python train.py --arch="resmlp" --dataset="seven-segment displays showing three digits" --train_examples=97500 --crop_scale_min=1 --horizontal_flip=false --translate=0.12 --norm_position="pre" --hidden_act="gelu" --parallel_block=false --patch_size=[4, 4] --optimizer="adamw" --ema_decay=0.99 --batch_size=128 --final_lr_fraction=0.1 --weight_decay=0.4
Rows from block 6 of a small CTC image transcriber, named by matrix and row number. Rows with one number belong to one neuron. Each number is 128 + 32 x the weight over its row's rms, rounded and kept within 0 to 255. All counts start at 0. Numbers have three digits each.
After each neuron's rows are labels from the 100 images, of 14976, where the neuron reaches its highest value: "peak on" is the class under the peak. Only what is clearly more common there than usual is listed. The data: seven-segment displays showing three digits.
# fc1: MLP up (model.blocks.6.mlp.fc1.weight, 960x320), inputs 107-213
# fc2: MLP down (model.blocks.6.mlp.fc2.weight, 320x960, transposed), outputs 107-213

fc1.485:171142068130121174146094124117097126077157172125086163134128150168109094063152159114183093197165154108099105124171034142119114107164091197131166177090117104124100117117152086099132162154104138155167104175137082131131143103159137062162176132144093116138115115114111092114102120144153111165083163068139090126121100106150136
fc2.485:067179152056144167129095123078127102077120154110109163070135133193128130133138152098156128134153118106139141181145114179130170102175040155165105154100144073115114141174150103143126143105095066151163139175146087083172168112197035115126168176129112148087133157137136157126117099140133135100105128104110129118163143138163100
peak on: lit segment

fc1.553:123165104116107118127102100140139079111166134104139130101140116185140155152098150184198144094153183142104143104149120128125157141123137166148161099173145105135107136093109133148127160140200179160119197183120155154109070123099092103168114121101078141171113087126139116126130054110078081163111099117165059134101154121137181
fc2.553:140120065115117164166100102163123116139180114118129146128123069154132147149089089131142089149102152168129095070115112098154079123089087077147191132135164148107116164139100118095162136114128133112151155121147116122132145142118068158104161191099165104097068119188140121140162168185176088167127095115137056139126101094137166
peak on: lit segment

fc1.293:126159134183080136084081072113146213101167115129152159085124115121092112129155140124192155118117186153134144066179137131129161104117065162125150137169076147147113191108150133150052167235159119151133141216194117166167096124074099110120132124112116143132134123169156139136117090095104105130140158084122172083052169126110189
fc2.293:171151103120119146156163141189126192158116108119185159110123136084091132183135134086122087099091153163118066094158079102118134129117093148142129174114121149083122179101118152109122156148097119165061138102156089108130136129065106116136137157127137082130122103139085176111140196155101135149179124104081090076101161140174139
peak on: screen

fc1.754:103134087101108140137120136096096135118116137096104138117116165148091143068105159149182124152150123057127108133119134167144116136169089211178126131116174118092149113119140067119082136179154115113173137176072113118114132084173142144166120115175187165178184100123126081113151105076160104132130163092118135070133117142194136
fc2.754:035117105121093115112135113118104138126143119093135172078112156146116110146089059159159110078129092114124194122107075153091128151124061180204123107152172119148098133145142127210129148061168099153165145168080143122152140128168056078122107130128138153159194111158138122158118091101102118116091166101130169114153170158147110
peak on: lit segment

fc1.755:098109169124128143139067147140145144103148137138113113103123124107107113087097128164162125126168116116133158155187152144131173172106119118136100142176103064123103103067099093146141178112176163118129184164090159150149081116124122109129095110129127182161161061085122078106140144113126118150119060190169147118073150094192186
fc2.755:117140120122086103125147172170066141107109145099094144132085202141087136141122099107112118130094131123128162115168113097125138109124096150181108120148160180041145124139193122176171133124207123078154162107069185128165122078133125182137067157118158144167180074114113121176166126085125132150106129126072121159085123160146161
peak on: lit segment

fc1.7:074169116144105119085067116129122118088144126125148203135123112173081118158145144097178150114122133118171128086170148120079169148173087157142127145145164111130124173060105147122070130168173172179113182177163129142152087109102076132122152148144104150130121090165147116158123100076147105196132111093151146135086166147144162
fc2.7:144168095107135166139109152158100114139122159118109155137064133157129139142156122108155142127126137176126050101170132122151115089182091082130154138081189127084114180132093124085141120149150119085135179116169072122124151150115021188103146196116158093063081102180143104142164145146152123172127082125102083154131107091179133
peak on: lit segment

fc1.572:075209121069130074080100117074106137130131166067125126155095154159101139147123201124116118145155157114151117090172128110112207082179089126123125134146148117093100131089165097111084115127141136072130159126114121062141084080136086103201118156099155179164168091108150104129122109131146118163109104149127111093164115158093163
fc2.572:154191167132142146148151082163119133065092135133140136158069166144114156108138168145140130099098094143115121147100119162085121184078087168104103140110129128139177139138173107135134127201152130135101126156184101073102153076125120129143113236146145069162134156115128134135097095133062137114159132113115093133128135120101118
peak on: screen

fc1.438:126200119100170157176030144105093149068175150143111169143101142154147150143124179122179134176154128113145129133153090141080117150147098175120083146096177095104090179102143109104112126205147091120124183104116085099151092135102087130162154144143110154142151062102102092091118148126132115170153095113161101110126122132145183
fc2.438:070140126089107127141129095103105115094137090107132138101099152118119133139149101144150110046115141142122134134152116131134142091150080196145217145157104105134130192145110142137092148109115095137159124181169149121150161166144066144141140079146133110112162130187090146115107105105172107153163174091076143114142127229130100
peak on: screen

fc1.343:104134111098089141120106076133066117106124129104072136114150181163115154149093185147149136155199167119067176073150126114138146191167087152092131119142083102117111090140187045159114180109165123141117123190128149122137091107142123090159145118130109155156148150091149066152184135083111070139078154107175052107127101133142138
fc2.343:102113167179087085139124107086042145064092137102131093133128183100110105160127135123083086086151157181155171103113134137113125098119127165147145090199085164152111096128149120186174138105156109144123109140110175091160095176119162156123095107103142146168193185103090099164115158073111139105117166156108105144155130172117121
peak on: screen

fc1.607:123147102150148132130065118091126106090126141075094182110161116219125134105085173139210123125135169156121149152142136096123209117128097138143188118174140095125105123087112099122165169122153130140136182167152141162135122095122083100164160145119097158164118087131101114110129099113111064181101105114156082153090124127183162
fc2.607:103153111113142173127127148155094096096114177064111181145115109159125134154115172089128116155122134139142092130189126116184145078107067147136123133120150135064109145163075113078162176105134105104159172121131109139166137147136058182109160199088154154084108131120174136164168123150153088165112110134106095172144105117151205
peak on: screen

fc1.331:141219145090093131066131117152139030119093120085115137160097103145163182103121162148142156097111140131135189082106132131088105093173122123147167107189181103162140121158170134190084152122141195081122187144127141120100097099077108120176116143149160124116158101150167126128120099077142129106150088142100097101172134125151107
fc2.331:088070062105162098079072156079139041144162121137079124100152130151143133146124082148162196144202121128132117137122222125140119133134112135114101086126159104141107178142132131078129140101168109094199126141163122129148152154157097156099162109089125145097122133132181116137137109118169135115124099170192131180163097111114112
peak on: screen; lit segment

fc1.752:119174094061068164158153113109096130122129102132109160123118183096169136066136087195132086193141124135126145113136129173184111133134077157136125102149159146116135158110139095126171154188226122119077154129096106134152135125091137138108114088179162143122226102142106070102142104145099090122105120145167098137134087128229110
fc2.752:091111090111116133105149111144127157097123158094141187104124146138100129075113143136183119149101143124058164152112178129132162164138093179111084124156155147046127117140166130168167090178124085136125108178089135174153188071161101187120102165097187133162147095108106117188175087101094089136131159094095143108115120142085113
peak on: screen

fc1.5:166127109064104156154131128193093113115191090119116201091155125146126139192127107114167165173211113165120146114130090150128106141171064140120142086147125120094043081181163130129152116085122151114147120119100102213176086102100092057132168088120112131088103155150152077121129145130160099147133139099159103079142099141145123
fc2.5:067158078130080082134105122094096151076134153105146165076124171119078113197111143107175064106145155135124156139131042151140182092149101189146131086171113136120063140110165134155154144083179085149118164169107150127118145132122100134150105158124163154160165124170061077176144086063156068156115185093115122093116127170177118
peak on: screen

fc1.439:158198096090051114089094102167119131093185149179101112015155126205144114120076123132177147110146179134126119090114080133086139132154108113086159138168125123146099163136158102133134169127152171111116159166180059073114119092078087151102113144142102120116096138107200091102124104127083102117086115096122096091107170097113148
fc2.439:178181136106099138170147116128103163146161148153163110129096127186155145173137154122119107072149152143093136117120082097174183147137111092118147123150151134094118093092096083157127130139145207160061142135167117153103092126086077128074106150182095109125104150126153146119124147154059076153135097084119095098093131122161161
peak on: screen

fc1.432:123157149128122135108132072104142000149109101071127128144142130150145157099101148162171143088104150149103204092096119087098119111142092071104157111201136142161069118110152129161130129091093185150112145152112150161131095132067114070165124140137115119128162111133183103079110098052151091135114112111176090063225102152118077
fc2.432:105094025105127171086108154095124056154114102151079128117128121097145101088120105131142119192139133078143112138117214176145145139066103177151106139127100127128151141148154082070125160118163093091194110169123126116079156112113108154088173123103166135135084083120100143122183109135125099051106140153135142165166090082148125
peak on: screen

fc1.475:068097129154140115116077105127114110084112137114105156115131129143196146124114170096126136125152194092173132156181142137134224105133156130168158091141133151139123161110069160130116191095145107107086150164119106156128128154135082127132142159132129171109088129123094147087110070135183128136114119132120118129104124124189199
fc2.475:149122104141100083142108104108129112087118177098142146138144113142137169108122168119141108167090114162145057113129178097202146100137175038145171043123152162136181121119113113075168123103161143109099103126122075164124120131136099211090088163114145105099098136216122128143122097170138131158104128080094109178126143092165131
peak on: screen

fc1.298:055170095135169131079092131088119138135158122086137176127131112168118122138117126085174152095208177110163132117178136084134189118127111161165167129153109130143096172091098166148068160143180168131111207159158104170132098103103061131107156141168086161139128078138160087103104106116116086196152118106145140128075153165152144
fc2.298:142155088085123127135087127149130100135146123131112132133104145141128157162132104129121157094120155194124061098170140099167123101163082080112168123117175124094110181134104136091118135159131103104112156138207089094109155123142027191095150163123163070069088111169142120152136113163169119187144065144141082146096076098135124
peak on: lit segment

fc1.483:087158123095115134147078078178095129092196104096059166126124150149131154132111146137166139173204136078091146090160088128123136121152098178115156172085133093123118104140118056112101181142168111149155120155131165152156131152121120109134155119212092147131152108145138100145166109116140095173074103119127102145107093085170168
fc2.483:039140104104135150110112112107100113094157125114136144098075145135137130170090095114139141103135090116125156164155100174110132117130053195149113126135152110119090139166115099158143159113157067167146135152123126112169174141151031135081140156122135150101140131141130147145145097127153123122082121149128160154173114156129106
peak on: screen

fc1.271:088179083112145184091055119135127136131132120077101138113128158131101113096114123111163072171140165087142144099186091144083107099153072170126147186097117111133087115140113064134114169145118148141141162171138131125144133115133117103154132139140149152127136049146116109128159156119168095145099108124099130103129116129160137
fc2.271:067166082057157183103093110159129132137116146093081149090141158117076105135091094100161125158114148123121120106118085100108140066173073146126132200099177117080075136188162113129073155127119112126168152145139161111149214120160091121152154146143132141129133057124120098162181159149184153149105077154094133117116107133154136
peak on: lit segment

fc1.442:122133090108200146105115156125121117156128118068073115134109154152171133085100173128192119119194138100121096132103089128119127124090129199150141171096180083094143112119087060098102136087138134065192135115097129136180105108147136106170123119162192195170195094115152074083072108133168125145127131140115137103164091174129154
fc2.442:060160154098111111134117105106092119094136139110123177073090142157112140140113087170144116087124110103139180152123073171114138121145052192181109106142175118134122171155149121183131132093161062126158137169118123107169147119158025117121110183153124137140194153165121155140119104099146126123117134103079177097154133170148109
peak on: lit segment

fc1.708:160176136132095153097096104131123133133129122161140126048121156161074132138124166126174106089133175098170093096194070132069229128154078153146094135144105094112120171150097094093049154144159160177140186170179128135110080118081084138117101122171060133164097142112187137131156092102091100152118154103154147112136133126181125
fc2.708:133196153124107145151113127140139171147146095189178148139097126092119148171135105113112102084104090132140125122109063128106164152154095112163121155149123102130139141080102105155098136154121129191069151140154113078128093106072072124099109146155113089122079118134087129108122175148083126146166098153121148081079170083185120
peak on: screen

fc1.703:118133132143140128108049137167105117167081096114126135124158110109083103168098169139124140113101159117113136065192126124068131127152125136178169152138124109156086136080099132128102170096169189135138173136103150125077101138094135131145129093135091169138104093103178096158145167105119147169148062161143115111113159159217149
fc2.703:120083134195114142119116199144063143134047134111078142169118138106087087140129130103118099133086121143141126085147121123110109152102120117209153140133117103108133123108075141117154187114186131106134192130049159104118079132102150185120129147111144152167092097091124080172150126102083136144138107142130115173119168131189172
peak on: lit segment

fc1.469:104151125102166147134069156103092168121169108141099160135157190135118098150133130018148104205200120078157143153128079113116122085156068173110096149090126122099104105118121066120105134135119089129115103125128104135171154117116096143164199129096113188137162102092127108069155146140189116119112115120107132083131055107125130
fc2.469:068132142075147142146085089131119151051159116098118155101131152109097104156104120107146141100097147135127190159124108131121155087177119153129172149171138128115082176147149148191134126136113082175125136139168146136138204124181095115166151131117108143144175105200099094143118115145178143156108121166095136073097109171118098
peak on: screen

fc1.448:114110145140121117082119172123097161109079132127066129104110168161149170096138188147134158143121094144109101154148105163124114128170109198154141137095108096100165117064157081094100164129153107065151156107082100077138117112139142136167071117135155179132194090086052100136108117093141118172148146150118121134121152180181172
fc2.448:086095144164097086092158169117111128126065117079106125084104170170100150128112129131168117068131092102125158158149099148083139170133065170203075089118161110127158114155184106167120168057211134096165186135072153098174088116151109097151041131093154160169192138122168137158096073040073152106132159137125184158146195165168127
peak on: lit segment

fc1.96:108139124139181168105054073168118142108143107136130150141147141103133098118128132149138074141153148130119187124177114152079102175152114214102119171106093152154063133124051149165131160162150165179116120157129131147110150129109120098124170130128163152117139092116138119136148141186155093204063126114160143141101104132112108
fc2.96:071145083091177210096081088114120135124116139108097131109149123136077098151112148128133116153142161097090090132120121159101131147153095168127106216082153076099109132158127165089116148155079102144126160142141097096162163123149087126128185174116135130106103123096113128180100138132161125159088115094161159145102128183136128
peak on: lit segment